From a checkpoint of a small image classifier: arch preact_resnet.
Rows from block 2, named by matrix and row number. Rows with one number belong to one channel. Each number is 200 + 40 x the weight over its row's rms, rounded and kept within 0 to 999. All counts start at 0. After the name is the row's rms in percent of the matrix's.
# convs0: first 3x3 conv, stride 2 (model.blocks.2.convs.0.weight, 112x64x3x3), inputs 22-43, a 3x3 kernel for each
# convs1: second 3x3 conv (model.blocks.2.convs.1.weight, 112x112x3x3, transposed), outputs 19-37, a 3x3 kernel for each
convs0.48,091,151,227,176,174,149,242,259,205,146,182,177,135,157,192,212,198,146,209,170,150,207,179,157,135,199,139,152,155,226,186,189,231,192,195,185,169,175,187,194,195,256,188,189,141,183,160,266,178,209,163,169,247,203,121,202,192,192,189,220,182,198,207,179,225,222,175,236,235,156,187,181,134,173,220,223,143,182,216,206,177,173,232,216,240,223,208,212,203,252,199,198,240,202,206,149,330,267,223,133,192,197,226,197,192,149,264,154,185,252,204,128,142,220,129,189,186,228,201,220,216,212,191,187,226,149,174,238,199,188,154,244,236,289,226,136,163,250,193,199,262,257,159,194,236,198,158,212,213,177,169,135,155,143,184,181,238,178,197,223,233,222,172,228,196,234,223,180,179,226,226,201,166,132,252,183,166,218,200,163,184,260,241,281,253,180,259,180,232,209,175,211,170,185,204,228,176,164,196
convs1.48,076,200,221,193,237,191,195,174,156,128,218,174,164,140,233,135,188,132,172,141,244,212,225,211,215,205,149,194,247,200,135,191,118,217,109,142,143,208,236,168,216,219,156,207,222,188,168,216,206,228,252,145,192,281,163,249,164,213,163,224,178,233,212,216,203,175,225,171,231,160,143,184,207,148,129,213,240,191,187,211,254,163,147,152,201,238,146,262,158,196,220,196,196,232,163,205,103,142,132,125,138,181,225,174,176,210,201,225,192,176,129,185,191,189,258,130,210,129,229,165,175,232,154,155,198,256,171,160,223,185,162,118,242,209,237,133,225,190,239,181,165,123,199,188,186,178,160,216,222,185,155,199,202,251,251,205,164,177,214,112,203,205,202,131,205,187,157,182,198,230,185,251
convs0.49,101,188,192,187,205,159,178,242,232,259,274,261,175,203,192,205,156,186,163,166,212,299,134,130,192,218,137,245,158,161,200,188,154,188,211,183,183,215,192,146,151,95,243,200,184,158,109,203,172,162,174,146,152,142,120,190,221,220,211,219,190,153,207,189,193,209,176,174,177,125,219,200,235,178,214,179,165,167,171,176,164,201,196,161,210,139,172,213,195,122,185,193,237,295,200,213,167,262,277,262,196,125,126,165,196,245,196,253,295,204,137,185,151,180,207,211,268,265,214,159,144,226,178,147,171,205,224,184,174,191,170,219,180,139,196,225,255,159,261,166,212,196,202,201,204,265,148,174,157,230,154,193,224,182,146,149,206,178,192,180,269,248,192,245,216,199,150,217,224,202,223,190,133,185,213,171,149,182,177,174,189,152,221,177,184,144,153,166,222,259,218,162,226,157,208,213,153,128,170
convs1.49,093,162,158,209,237,171,173,240,228,192,199,201,183,290,318,197,111,136,196,269,215,241,234,141,214,217,232,154,167,177,165,204,204,173,212,136,211,229,137,207,208,198,169,205,176,198,189,212,239,230,224,186,159,235,160,269,139,214,182,184,206,223,199,167,200,129,213,231,199,179,166,323,256,243,181,192,158,225,152,203,218,211,265,283,105,211,167,203,230,251,190,216,194,199,183,176,151,219,250,233,239,189,199,177,227,188,193,168,210,168,158,177,115,189,158,210,220,203,187,195,238,193,192,216,156,209,138,152,257,208,276,180,212,259,212,174,204,219,188,214,202,197,194,190,157,183,172,170,113,176,196,148,194,164,133,149,184,149,216,199,143,226,256,127,181,154,187,215,196,137,188,188
convs0.50,101,198,170,186,181,179,197,160,175,227,118,216,175,173,195,229,208,153,146,116,166,146,167,214,192,288,242,160,261,162,201,243,196,198,208,206,209,196,177,236,136,193,199,185,209,179,240,171,220,208,184,242,255,185,202,236,208,206,177,199,188,209,198,180,239,187,139,180,176,124,160,115,195,204,151,196,198,195,186,208,181,167,182,134,158,94,125,156,252,229,218,208,188,152,193,144,179,226,118,159,206,171,223,212,153,197,126,173,295,154,233,191,180,187,168,99,209,182,215,185,214,289,273,131,153,158,127,240,292,162,214,264,250,157,216,191,167,223,191,215,243,232,220,247,235,197,170,285,173,205,224,197,183,160,221,172,183,195,208,142,178,225,198,182,262,189,208,164,217,195,169,297,145,176,206,194,184,201,230,189,182,142,177,151,226,157,229,260,202,246,210,159,173,209,178,178,189,234,167
convs1.50,099,189,133,196,221,202,197,184,188,245,189,167,215,171,165,195,152,206,156,239,164,218,223,256,191,186,161,266,271,157,177,179,146,204,213,224,202,160,258,195,264,178,191,203,202,228,215,203,170,178,199,192,127,124,197,141,213,233,223,129,248,273,185,216,182,178,224,111,205,188,210,194,162,225,191,192,235,164,144,234,181,268,188,171,165,173,203,140,225,184,183,189,236,227,174,249,230,175,190,187,317,134,178,235,155,172,197,237,224,257,158,213,185,236,202,166,200,136,235,248,168,180,143,161,245,115,221,235,150,171,182,191,161,220,183,173,233,214,249,223,179,264,187,136,148,179,140,115,212,161,175,251,166,139,200,207,213,191,265,293,172,132,167,183,179,187,202,193,192,147,205,183
convs0.51,102,204,275,240,176,205,194,190,182,211,236,205,186,191,175,167,193,172,212,234,83,192,349,152,202,262,176,207,177,215,221,186,190,177,180,214,162,185,192,141,150,209,163,183,206,199,207,177,289,230,236,207,277,217,316,188,179,197,182,222,217,183,186,202,195,231,199,198,193,177,143,205,253,180,220,207,232,269,176,241,211,197,183,121,148,157,181,160,179,220,212,259,274,251,267,241,182,175,157,192,240,221,191,176,173,137,167,160,180,277,181,246,131,179,204,179,204,198,160,140,201,170,138,148,189,205,188,192,204,183,139,188,216,250,129,153,186,192,194,185,118,178,234,178,184,182,209,239,194,172,221,235,227,181,166,236,194,228,161,244,146,239,234,226,216,200,216,210,224,259,233,203,148,164,181,226,218,200,220,182,221,212,239,251,237,206,270,216,136,127,206,185,196,253,181,216,215,181,242
convs1.51,097,176,196,177,207,196,236,175,152,189,253,239,248,212,115,170,151,197,167,179,211,253,162,270,201,289,197,149,200,280,178,158,212,183,164,181,139,231,276,193,235,288,131,171,194,187,190,198,174,235,215,216,163,172,167,246,150,165,141,162,195,175,156,149,149,167,179,186,237,169,223,208,135,195,193,295,165,177,199,151,121,152,166,125,199,197,150,197,183,201,211,242,166,169,138,179,215,155,147,158,224,191,103,163,190,110,168,126,119,177,176,120,164,169,255,177,194,165,211,143,152,173,128,151,194,169,120,163,191,152,156,189,130,175,140,191,179,161,132,194,202,190,160,164,195,199,210,184,204,143,121,210,189,215,210,178,180,231,254,172,184,188,219,156,159,205,183,180,212,237,219,189
convs0.52,102,208,221,229,231,193,237,169,206,273,153,219,215,222,284,217,198,169,181,225,176,161,184,248,156,218,281,247,179,191,216,175,205,202,199,161,173,175,209,202,227,185,179,204,272,220,173,164,176,122,195,143,231,202,228,197,194,203,203,181,215,203,154,232,177,196,194,234,129,195,208,173,175,175,186,193,204,141,262,185,106,231,274,234,185,229,199,208,172,210,141,177,237,262,306,222,170,199,277,169,220,131,168,210,150,271,203,297,242,180,161,207,183,113,210,198,251,212,180,165,170,160,185,242,208,183,132,167,265,223,179,198,118,253,131,180,213,197,226,195,194,259,209,236,216,209,205,236,193,196,169,162,171,166,253,118,152,223,156,250,157,198,163,162,154,145,206,192,215,244,264,215,113,178,124,171,160,187,167,225,170,151,180,235,144,165,191,185,181,248,155,266,228,203,220,182,128,195,202
convs1.52,089,217,215,220,163,211,168,159,133,183,179,162,210,223,197,193,180,154,179,166,239,134,209,193,244,190,227,275,251,196,169,250,184,177,237,266,210,207,249,203,192,184,181,194,220,239,212,163,164,185,317,272,171,267,181,209,193,180,213,161,183,191,188,152,255,234,241,256,238,181,190,176,109,204,222,244,266,234,181,274,272,222,230,199,195,189,190,279,216,136,194,187,246,184,198,214,267,183,288,247,245,236,215,246,210,185,167,201,131,214,141,148,174,202,174,180,235,155,183,238,174,140,190,210,264,213,96,235,244,199,119,189,163,179,159,248,217,151,236,216,168,192,201,249,224,214,173,135,169,262,164,154,206,147,196,215,104,127,153,171,129,157,127,246,235,195,213,197,216,182,129,219
convs0.53,098,215,196,186,280,197,199,185,178,244,138,169,159,224,182,175,241,165,136,141,165,200,172,120,223,263,188,207,164,195,190,149,175,203,180,181,262,202,220,164,166,224,184,171,245,239,141,116,294,184,111,206,193,184,204,204,155,163,263,191,116,250,170,147,153,184,234,252,147,206,261,147,194,244,151,168,244,203,139,281,195,156,190,194,202,170,167,247,146,185,205,219,208,189,166,205,232,171,156,239,218,190,263,124,168,284,193,108,264,208,204,224,200,240,229,157,180,197,238,162,240,208,236,219,193,194,213,239,198,144,189,193,153,202,205,177,191,205,175,161,213,158,158,173,182,201,219,209,159,183,196,174,133,291,187,151,167,239,95,203,187,183,210,205,158,234,210,194,239,202,270,271,172,199,190,183,170,225,233,195,204,221,174,167,172,164,228,180,153,276,232,195,207,197,221,170,253,246,142
convs1.53,109,233,238,250,235,246,255,164,148,144,224,247,204,190,123,225,186,213,170,218,195,166,188,168,276,176,165,256,188,216,204,291,181,234,195,266,249,230,247,168,243,213,188,200,163,220,216,290,226,187,199,246,174,251,199,190,137,305,193,175,239,227,212,305,145,179,178,241,188,132,187,183,203,152,160,122,177,256,137,160,130,214,210,148,161,195,170,175,174,195,117,170,224,223,195,194,243,197,192,222,190,177,148,282,252,164,200,239,199,212,169,176,215,173,263,144,170,184,182,221,169,306,172,141,205,245,158,167,135,146,189,146,133,138,209,236,216,196,239,241,204,156,168,216,218,183,173,198,267,242,300,250,233,187,204,243,231,208,122,209,230,152,190,176,201,186,220,164,200,242,204,134
convs0.54,104,190,164,194,187,188,223,281,221,199,185,209,194,187,256,220,221,177,143,157,193,240,142,176,249,179,103,198,177,199,173,194,207,224,264,214,257,145,199,187,155,142,178,181,193,210,169,165,162,189,114,296,182,129,301,194,191,173,206,205,219,192,150,200,214,195,203,262,202,223,217,193,193,149,134,182,177,204,204,163,217,225,176,213,180,207,198,166,148,169,202,169,124,165,254,239,205,181,191,251,264,220,210,235,213,213,208,161,122,106,148,175,240,237,187,187,220,151,210,179,155,207,173,156,232,240,210,245,205,218,249,127,146,244,213,183,137,191,120,166,203,119,113,145,203,177,152,179,222,225,240,158,254,293,214,190,153,165,183,181,189,192,151,211,225,169,232,204,186,172,123,160,211,276,172,205,276,252,164,206,273,188,179,218,179,148,217,176,136,192,189,160,180,194,174,204,136,204,201
convs1.54,096,234,161,161,189,141,193,180,144,80,205,210,186,196,138,173,234,301,228,188,184,265,157,160,161,151,151,224,214,241,144,187,194,183,257,198,170,272,179,126,230,193,235,201,224,159,184,188,313,196,159,162,211,188,169,207,177,223,180,204,192,159,207,136,142,251,185,247,195,203,201,198,196,193,180,266,227,118,217,194,169,169,216,152,145,180,218,205,214,235,115,182,238,251,172,208,192,183,138,177,135,201,165,166,211,227,233,234,198,195,177,319,221,212,176,148,214,159,209,205,149,252,129,152,217,164,249,167,196,192,194,191,226,268,207,179,172,175,223,182,216,181,152,193,227,200,230,202,234,210,163,296,173,232,189,151,204,178,159,208,151,173,233,220,148,210,192,136,155,274,203,220
convs0.55,103,178,168,269,193,162,164,231,155,154,237,245,215,194,257,181,204,237,176,178,240,235,137,273,159,162,279,104,164,198,191,198,203,230,181,172,211,210,192,163,264,190,209,170,189,195,228,249,206,155,286,221,179,257,157,204,225,213,249,207,180,251,196,224,181,217,160,253,226,116,270,238,144,219,190,239,223,260,196,232,217,206,212,216,228,145,194,262,135,196,131,171,201,226,219,213,258,215,183,150,216,191,204,251,137,238,226,218,217,239,277,171,158,139,205,178,163,169,248,233,229,131,155,234,144,161,208,114,232,237,145,255,188,186,187,191,184,225,208,175,208,177,286,248,208,263,193,226,249,223,233,189,261,189,247,98,177,150,206,249,170,205,177,166,236,190,187,256,195,182,279,189,199,162,132,192,137,199,149,168,208,224,120,157,158,289,158,202,191,164,159,211,189,246,256,185,230,233,169
convs1.55,098,245,254,162,191,169,215,196,169,248,206,219,206,165,134,226,201,243,122,207,206,221,226,201,176,141,122,247,222,253,218,172,173,210,159,171,218,97,214,213,298,176,232,153,218,118,226,194,171,163,197,210,226,185,226,186,234,242,182,260,185,260,229,205,221,205,212,190,169,213,158,185,167,224,231,211,261,172,165,217,234,208,166,110,208,229,84,221,221,162,194,186,160,181,199,221,183,227,155,156,172,257,173,198,206,164,165,215,162,160,181,169,262,274,156,229,178,166,231,177,134,204,121,274,176,246,204,238,240,191,247,168,212,192,235,223,134,187,196,188,190,158,275,179,179,226,172,193,217,182,270,146,216,225,216,140,214,115,178,153,281,254,164,186,189,175,214,147,120,198,194,141
convs0.56,096,251,166,280,169,219,194,187,189,258,206,243,168,278,200,219,199,181,251,209,205,271,187,165,295,179,40,60,167,229,221,130,178,182,203,171,236,140,243,189,223,181,225,206,214,274,208,168,266,172,114,155,149,131,144,190,229,276,237,178,214,226,215,225,223,245,282,154,292,343,163,143,240,200,202,237,153,194,158,247,188,195,198,180,158,231,205,181,210,157,202,256,153,125,189,120,190,199,171,180,201,241,208,129,211,201,251,154,142,161,230,192,223,157,175,130,192,187,157,167,159,186,257,202,178,189,166,233,220,228,195,208,189,288,175,177,217,258,167,219,213,202,153,182,229,248,135,200,159,142,136,190,191,159,171,266,151,177,191,186,153,221,204,218,208,212,155,159,216,156,145,172,182,162,164,189,143,143,209,158,124,219,195,231,193,154,234,162,177,140,239,191,190,214,214,197,214,207,233
convs1.56,108,212,204,187,222,174,141,235,187,134,208,154,178,263,250,263,209,166,156,157,203,203,177,155,203,191,225,224,150,166,183,181,209,229,254,242,182,182,182,159,188,309,212,233,158,148,211,219,133,226,172,176,167,212,184,228,208,234,201,160,152,295,258,156,197,152,198,128,228,195,152,175,205,265,126,147,147,235,146,208,210,263,148,241,213,267,249,227,166,242,208,315,213,217,197,180,109,242,227,271,190,192,197,250,206,188,247,214,231,159,177,136,200,181,221,186,187,172,151,176,214,242,223,147,239,184,220,236,235,229,310,229,187,226,217,236,250,199,237,209,220,229,239,232,137,248,205,197,138,215,157,194,207,164,269,200,198,201,176,122,275,149,210,225,235,207,164,159,202,150,122,191
convs0.57,095,210,150,142,257,221,168,176,144,156,159,151,210,249,176,171,216,155,182,178,264,187,255,202,178,260,241,230,181,160,189,239,217,179,176,248,221,189,140,205,209,181,208,193,197,194,275,160,153,210,162,149,221,221,274,190,212,263,222,195,170,170,237,174,206,230,132,226,241,181,311,232,229,224,203,188,218,242,178,144,217,177,239,237,149,214,199,121,233,197,180,191,221,146,148,175,137,191,139,84,272,186,203,207,241,183,168,195,268,168,199,231,297,164,172,233,181,132,192,208,252,168,195,186,224,213,160,137,209,204,139,166,214,159,138,196,206,221,273,234,158,213,222,165,199,250,256,235,182,180,218,150,189,214,192,217,287,157,200,223,146,203,214,211,246,140,251,231,151,173,151,179,201,201,161,200,218,227,205,201,183,177,222,167,153,210,216,191,169,209,191,176,169,183,218,180,224,212,169
convs1.57,084,215,132,167,156,182,214,188,127,156,172,210,227,147,162,162,185,152,195,170,127,184,196,145,150,222,208,189,216,195,199,229,241,234,188,120,207,140,202,176,238,188,243,218,252,216,129,165,114,223,114,183,164,223,179,203,235,146,188,213,257,231,162,252,243,161,176,171,143,225,199,219,199,252,198,265,174,173,205,277,129,220,243,119,196,272,131,205,211,186,235,212,180,121,183,171,170,197,164,123,140,189,160,198,243,219,202,201,110,198,232,167,189,167,219,182,157,216,237,261,149,223,153,209,117,203,186,162,205,171,177,218,147,257,182,225,176,173,179,199,229,232,157,195,166,170,163,183,205,274,188,237,190,270,146,204,233,137,233,253,150,223,170,170,236,266,148,183,196,170,251,113
convs0.58,101,227,195,214,242,211,183,296,188,135,206,187,182,182,236,215,257,186,180,152,175,179,173,171,159,206,210,153,206,211,275,243,200,177,227,226,193,189,171,156,159,252,173,187,167,174,182,193,224,195,167,201,198,207,237,177,210,135,165,212,184,233,227,176,296,165,229,303,145,216,332,173,180,190,158,193,294,118,200,322,243,157,140,234,149,206,231,184,160,187,189,193,219,276,92,175,205,152,273,225,146,195,252,171,205,168,152,204,206,215,171,199,274,159,284,239,178,218,177,274,140,257,203,192,172,181,209,166,217,210,147,114,211,140,185,179,269,174,211,210,189,320,219,226,196,153,259,268,145,267,236,143,248,209,153,178,232,224,210,276,241,198,219,175,192,176,138,138,177,210,157,197,203,221,195,173,207,194,188,164,130,240,203,250,263,176,191,249,195,187,241,233,179,162,186,146,235,205,202
convs1.58,106,210,176,258,224,174,193,173,210,209,195,182,255,154,206,170,142,173,188,167,226,192,215,223,211,161,226,230,183,233,211,220,183,195,156,231,225,258,218,148,219,318,176,202,242,250,177,205,202,254,196,234,225,262,230,217,166,166,210,154,236,146,178,226,206,206,136,191,113,114,207,216,207,222,116,279,197,172,172,156,207,159,221,212,165,184,233,220,175,169,243,279,207,202,186,126,195,225,161,189,220,174,203,217,170,165,210,276,182,204,152,187,239,180,331,160,217,246,200,171,243,148,129,212,128,243,226,154,173,226,177,169,190,226,142,190,200,185,157,224,170,120,131,160,207,236,231,220,217,311,199,234,158,222,163,206,141,148,144,152,161,171,182,184,186,263,222,218,249,228,161,190
convs0.59,102,175,257,215,171,183,177,202,121,197,177,226,217,188,182,251,151,189,200,221,134,189,177,212,193,153,153,222,189,171,138,184,160,160,190,165,174,239,185,248,139,255,253,193,192,189,189,202,275,195,169,220,195,157,180,142,202,235,164,163,171,180,179,183,199,149,174,272,183,186,193,222,223,150,194,180,225,241,207,111,243,180,111,180,209,157,183,209,212,143,222,284,250,183,153,141,215,211,128,202,175,218,185,148,82,256,206,225,314,214,177,197,180,200,149,181,218,200,201,168,176,191,217,210,233,201,182,162,236,188,201,164,205,129,60,148,255,208,218,206,182,178,253,237,186,177,155,130,190,185,171,196,138,168,170,157,187,188,159,145,193,182,182,158,202,208,224,207,187,210,204,223,221,187,179,202,178,125,200,189,118,161,215,233,161,124,215,109,162,272,213,213,191,194,211,249,139,224,251
convs1.59,094,185,148,154,171,233,241,211,219,282,158,185,219,190,178,290,214,206,211,237,182,176,271,186,239,227,122,297,202,125,187,179,224,202,211,303,240,159,191,141,151,228,247,162,247,266,174,154,210,161,173,130,278,195,144,202,200,241,210,133,249,232,181,278,201,195,101,173,158,127,212,132,191,174,233,198,206,224,245,182,150,122,151,234,191,108,218,280,148,195,126,188,184,221,209,209,194,224,240,239,191,229,237,208,191,186,197,249,187,251,193,216,247,95,156,225,209,178,230,159,287,181,182,207,152,212,160,149,248,229,98,146,161,170,220,261,245,221,223,150,205,236,154,207,175,195,230,211,155,251,209,182,115,161,157,223,228,241,183,271,216,181,162,186,200,210,222,197,179,228,174,151
convs0.60,103,205,225,160,251,200,185,232,197,221,205,203,230,241,176,159,199,194,256,160,125,115,191,218,246,153,198,243,149,199,217,235,158,220,196,199,245,156,137,262,161,192,232,180,193,248,152,161,142,216,264,187,208,222,263,266,197,233,198,158,194,200,192,235,206,183,164,294,239,246,197,218,285,171,182,208,227,203,244,178,218,271,160,228,207,172,189,217,219,193,194,230,189,191,266,246,172,145,179,184,221,210,159,299,255,287,130,223,243,202,280,205,243,222,195,181,194,241,221,220,197,242,217,223,176,236,190,236,194,156,189,174,215,255,223,226,174,146,207,238,177,183,209,156,254,255,211,152,246,216,169,277,266,234,173,217,187,209,194,237,184,214,187,197,199,210,190,170,216,203,280,180,155,196,197,200,173,200,152,140,166,158,90,156,223,272,256,166,179,360,199,157,157,135,157,220,184,174,190
convs1.60,098,261,154,197,186,125,179,227,203,140,218,272,130,226,153,142,239,205,276,222,226,194,217,184,176,155,236,152,233,257,185,159,197,207,158,182,244,170,176,153,194,158,186,193,224,176,172,225,248,180,185,212,166,257,194,171,191,154,278,231,161,205,207,133,193,183,111,238,183,210,219,252,176,196,201,231,154,219,178,182,248,172,156,116,185,200,268,160,174,140,152,204,202,186,191,213,190,173,147,230,221,194,185,172,251,284,219,208,246,192,225,321,168,170,238,157,237,215,175,178,173,271,127,282,249,204,286,203,141,189,124,239,229,208,251,127,229,265,233,111,210,157,177,160,187,194,163,197,171,184,127,197,269,204,118,128,176,137,125,139,185,218,223,180,183,182,187,222,167,271,216,200
convs0.61,103,183,187,216,99,176,207,185,176,183,223,241,206,245,223,207,204,175,175,153,265,229,157,303,264,148,140,213,255,167,253,208,252,244,183,135,205,197,204,207,183,145,197,237,179,149,224,262,227,185,185,234,162,84,117,214,184,167,196,137,182,150,141,167,232,190,189,245,174,201,197,242,218,184,278,210,169,175,182,186,203,210,189,215,215,214,176,190,202,239,227,190,269,220,211,208,208,199,141,158,174,164,217,150,160,126,215,187,137,172,229,206,140,108,165,218,196,221,174,243,204,202,175,189,226,195,196,184,159,158,266,188,189,196,183,173,184,224,268,154,160,161,169,176,162,205,204,255,251,258,226,276,236,259,223,203,221,247,173,221,158,271,186,218,158,204,199,209,166,180,247,246,233,249,172,247,199,210,156,172,202,189,225,242,173,176,199,232,216,121,169,220,171,170,217,176,236,108,191
convs1.61,094,165,119,129,184,259,197,149,181,202,160,269,207,238,143,188,170,251,238,159,183,194,223,269,166,252,183,111,188,153,187,262,235,215,146,86,196,181,259,178,200,192,194,176,150,152,158,171,171,194,188,204,235,152,155,285,187,206,197,173,143,204,244,208,194,201,173,165,239,275,138,143,141,195,214,149,153,194,226,271,154,232,161,216,179,212,151,178,148,192,165,191,209,193,235,224,238,148,216,194,157,229,195,163,181,246,154,144,185,108,196,190,153,191,246,136,207,174,162,165,199,156,197,184,192,177,164,250,276,253,203,196,179,164,150,177,177,185,180,170,191,185,218,238,214,263,199,199,203,131,169,228,199,242,159,237,194,192,149,206,256,208,201,220,251,238,199,153,153,196,215,188
convs0.62,100,241,211,201,206,198,166,202,180,214,169,188,250,195,215,299,184,222,136,136,184,191,197,201,180,150,124,61,243,208,187,224,174,211,176,282,159,168,228,211,219,187,161,182,226,206,194,300,190,248,210,240,251,163,166,179,203,189,189,194,180,238,185,244,234,225,224,274,161,285,212,200,243,188,162,260,185,140,283,210,168,179,183,238,153,194,200,192,229,166,160,149,214,286,165,210,228,171,142,228,228,198,172,164,182,158,245,212,153,209,100,168,221,129,183,181,164,162,175,183,188,253,188,183,195,182,197,227,181,225,178,159,192,237,229,231,242,208,150,195,218,188,219,220,201,209,161,176,223,181,183,252,203,231,212,199,243,216,133,235,235,191,202,202,196,130,189,225,141,180,216,190,151,166,165,154,154,206,191,148,197,168,171,126,157,153,195,228,207,129,195,166,219,180,194,229,191,198,218
convs1.62,109,249,172,225,203,210,206,175,127,226,230,255,238,126,167,221,157,189,189,227,241,187,151,309,241,183,179,214,141,208,172,276,169,188,191,264,161,152,187,142,193,180,244,154,191,230,163,206,264,156,179,178,210,218,213,186,200,163,269,208,192,199,212,222,181,156,154,159,164,223,231,124,191,286,168,216,318,166,219,236,183,211,169,249,186,175,281,239,164,142,258,127,182,202,218,183,192,193,209,223,119,162,145,170,201,201,133,207,185,219,198,230,147,229,203,146,219,165,188,157,215,184,139,205,152,175,193,200,175,237,282,212,158,172,211,275,151,229,210,208,131,237,215,112,149,169,269,192,166,247,224,197,146,184,198,210,152,173,174,221,213,147,234,229,130,210,222,214,228,182,189,262
convs0.63,105,214,185,226,210,262,174,180,226,200,278,239,265,125,184,240,186,202,189,184,191,210,212,146,282,232,203,216,215,156,161,155,198,198,185,127,204,208,223,216,199,187,208,192,165,195,196,185,226,224,130,263,239,216,148,166,219,171,173,226,207,174,211,230,202,225,197,165,185,139,136,252,192,225,165,202,190,210,159,160,202,215,256,160,230,190,188,211,211,215,233,262,218,235,245,149,173,250,185,147,160,172,152,176,214,240,232,259,191,180,242,165,210,223,176,257,273,216,150,180,204,211,232,214,204,209,298,117,152,239,198,147,163,241,132,194,134,220,210,145,189,204,246,255,160,164,257,257,173,213,202,181,249,174,131,187,122,201,183,175,224,307,216,188,223,215,240,236,207,204,191,243,215,174,207,195,205,185,214,168,242,172,175,162,233,183,124,185,230,169,227,263,234,199,168,206,144,218,183
convs1.63,094,191,226,204,206,214,157,181,156,175,207,264,156,213,155,194,170,103,125,191,246,132,182,213,243,252,200,125,118,247,174,216,254,237,227,205,168,219,262,208,197,222,156,160,229,112,161,202,247,230,223,188,157,232,168,195,242,204,195,167,157,182,171,131,158,192,274,211,239,196,184,182,150,227,171,124,229,171,94,247,271,156,199,291,143,194,251,235,205,159,255,199,175,214,249,218,184,195,250,206,246,157,156,127,212,159,220,233,183,253,150,191,168,271,184,239,173,203,213,209,209,214,116,235,191,165,150,174,141,129,145,188,199,169,95,130,153,164,218,155,203,128,190,172,165,162,174,232,210,220,189,146,285,171,251,199,145,175,208,131,198,158,194,162,181,156,240,238,125,238,216,252
convs0.64,100,146,182,183,267,147,218,230,217,188,212,177,152,185,241,150,166,225,244,217,326,190,244,129,208,193,154,223,228,249,223,201,169,154,206,141,201,179,185,172,217,160,204,203,195,183,193,152,157,217,178,237,254,158,235,225,225,218,231,183,223,184,155,202,194,240,126,237,111,168,227,140,237,169,183,200,187,201,171,251,143,238,215,250,229,123,228,215,196,213,197,221,236,298,257,207,224,183,240,138,238,206,242,175,198,166,143,226,275,214,100,153,195,240,192,198,151,171,184,139,230,145,196,175,164,224,256,228,150,209,235,217,283,186,204,158,133,146,79,205,160,149,203,173,225,221,227,159,234,177,178,205,209,165,171,145,158,145,163,168,180,118,209,179,198,224,152,219,174,165,200,194,162,210,159,191,193,159,221,211,173,232,203,192,127,135,194,226,174,269,255,189,239,159,224,231,201,185,193
convs1.64,099,195,198,151,213,202,226,184,202,222,247,127,129,205,206,206,186,200,196,234,196,204,263,305,225,163,174,221,193,225,206,196,260,183,210,269,152,228,205,146,182,232,228,149,173,165,175,205,153,264,291,148,204,197,134,248,144,185,185,155,206,139,175,157,153,149,142,252,242,112,197,201,221,184,197,200,162,138,185,238,175,166,172,228,179,145,225,262,189,130,254,212,230,215,252,222,222,228,192,203,229,241,116,262,200,220,209,190,186,206,165,144,210,176,174,202,161,200,205,189,194,213,199,166,168,193,136,174,220,256,185,179,247,230,150,187,213,193,141,148,203,234,181,200,166,201,216,174,142,253,167,148,175,188,201,190,183,171,189,193,146,158,194,222,139,218,251,128,216,175,246,234
convs0.65,100,173,198,170,177,228,231,201,217,196,221,282,167,311,274,168,143,133,159,179,226,217,187,270,191,143,137,154,257,194,182,180,151,205,236,183,143,180,183,180,201,199,190,218,125,192,187,198,172,213,191,190,208,159,230,187,199,197,231,217,197,205,169,191,283,230,232,296,337,173,178,129,197,210,242,215,237,220,179,202,213,219,149,155,229,125,152,209,192,200,151,181,134,167,149,150,222,234,195,256,185,151,134,209,183,247,266,232,233,197,204,197,125,164,156,173,197,243,210,249,192,174,206,142,207,171,192,171,242,192,131,150,206,143,200,219,159,156,218,195,190,180,165,220,188,191,154,228,211,220,202,235,177,177,269,203,240,170,206,196,194,206,219,144,188,195,184,183,259,169,203,182,143,191,187,134,187,223,220,192,299,115,171,194,210,141,176,118,145,251,213,207,198,211,255,164,187,266,190
convs1.65,087,157,175,264,227,244,191,246,247,173,209,186,243,140,215,146,245,201,217,214,171,185,230,169,182,170,152,236,193,164,183,202,220,176,113,188,224,196,194,221,226,152,212,241,268,305,197,182,233,210,184,179,242,218,132,227,210,182,178,247,166,177,198,263,223,156,175,197,185,118,219,118,149,209,246,204,166,235,252,189,177,218,252,210,215,140,160,263,190,207,164,245,159,178,209,205,177,226,185,171,139,218,203,197,172,278,165,182,170,139,199,251,283,186,180,275,136,222,201,232,204,189,166,172,188,132,127,151,180,204,154,173,228,187,239,262,154,129,221,176,139,253,194,133,250,168,188,187,191,254,286,164,193,153,190,199,213,212,261,165,237,258,138,215,245,201,189,169,276,161,184,250
convs0.66,101,219,228,242,272,220,200,201,217,231,145,221,264,176,159,130,190,222,235,223,257,196,200,238,221,203,198,207,209,206,208,195,188,144,267,216,191,216,205,150,186,176,123,210,200,160,202,158,199,217,201,296,222,190,212,233,245,169,184,235,177,212,176,186,158,227,210,191,248,243,255,188,209,174,204,153,216,250,241,253,281,259,145,124,222,168,152,166,226,207,222,228,227,281,210,211,273,131,173,197,213,180,119,276,208,181,217,171,229,278,231,258,184,176,177,192,169,228,229,175,233,130,225,193,220,161,165,212,210,203,253,209,174,172,243,169,249,189,184,211,163,203,165,156,186,182,314,215,221,214,258,185,165,262,219,258,208,170,247,125,226,248,217,167,225,190,243,217,186,233,204,229,220,212,195,226,181,216,205,212,237,142,233,183,139,124,265,195,192,241,220,182,168,195,95,131,208,188,191
convs1.66,096,192,206,237,198,267,207,171,179,274,193,240,207,120,95,144,197,223,184,190,250,217,182,137,193,217,151,219,236,204,220,220,142,135,163,111,199,251,246,203,351,98,171,192,166,199,220,186,251,230,144,207,169,168,170,233,178,115,208,227,174,211,227,185,205,201,157,229,179,185,248,161,134,214,221,240,227,163,155,242,157,157,177,188,192,217,218,206,197,185,154,179,173,188,180,191,211,218,153,238,268,175,166,154,209,176,186,242,207,154,118,205,210,199,194,174,198,215,216,176,184,229,172,201,146,217,232,218,255,202,151,210,181,200,133,131,169,178,180,205,184,139,141,215,185,288,191,197,269,102,241,225,183,199,194,194,243,154,198,198,201,134,196,115,130,200,269,223,214,235,259,190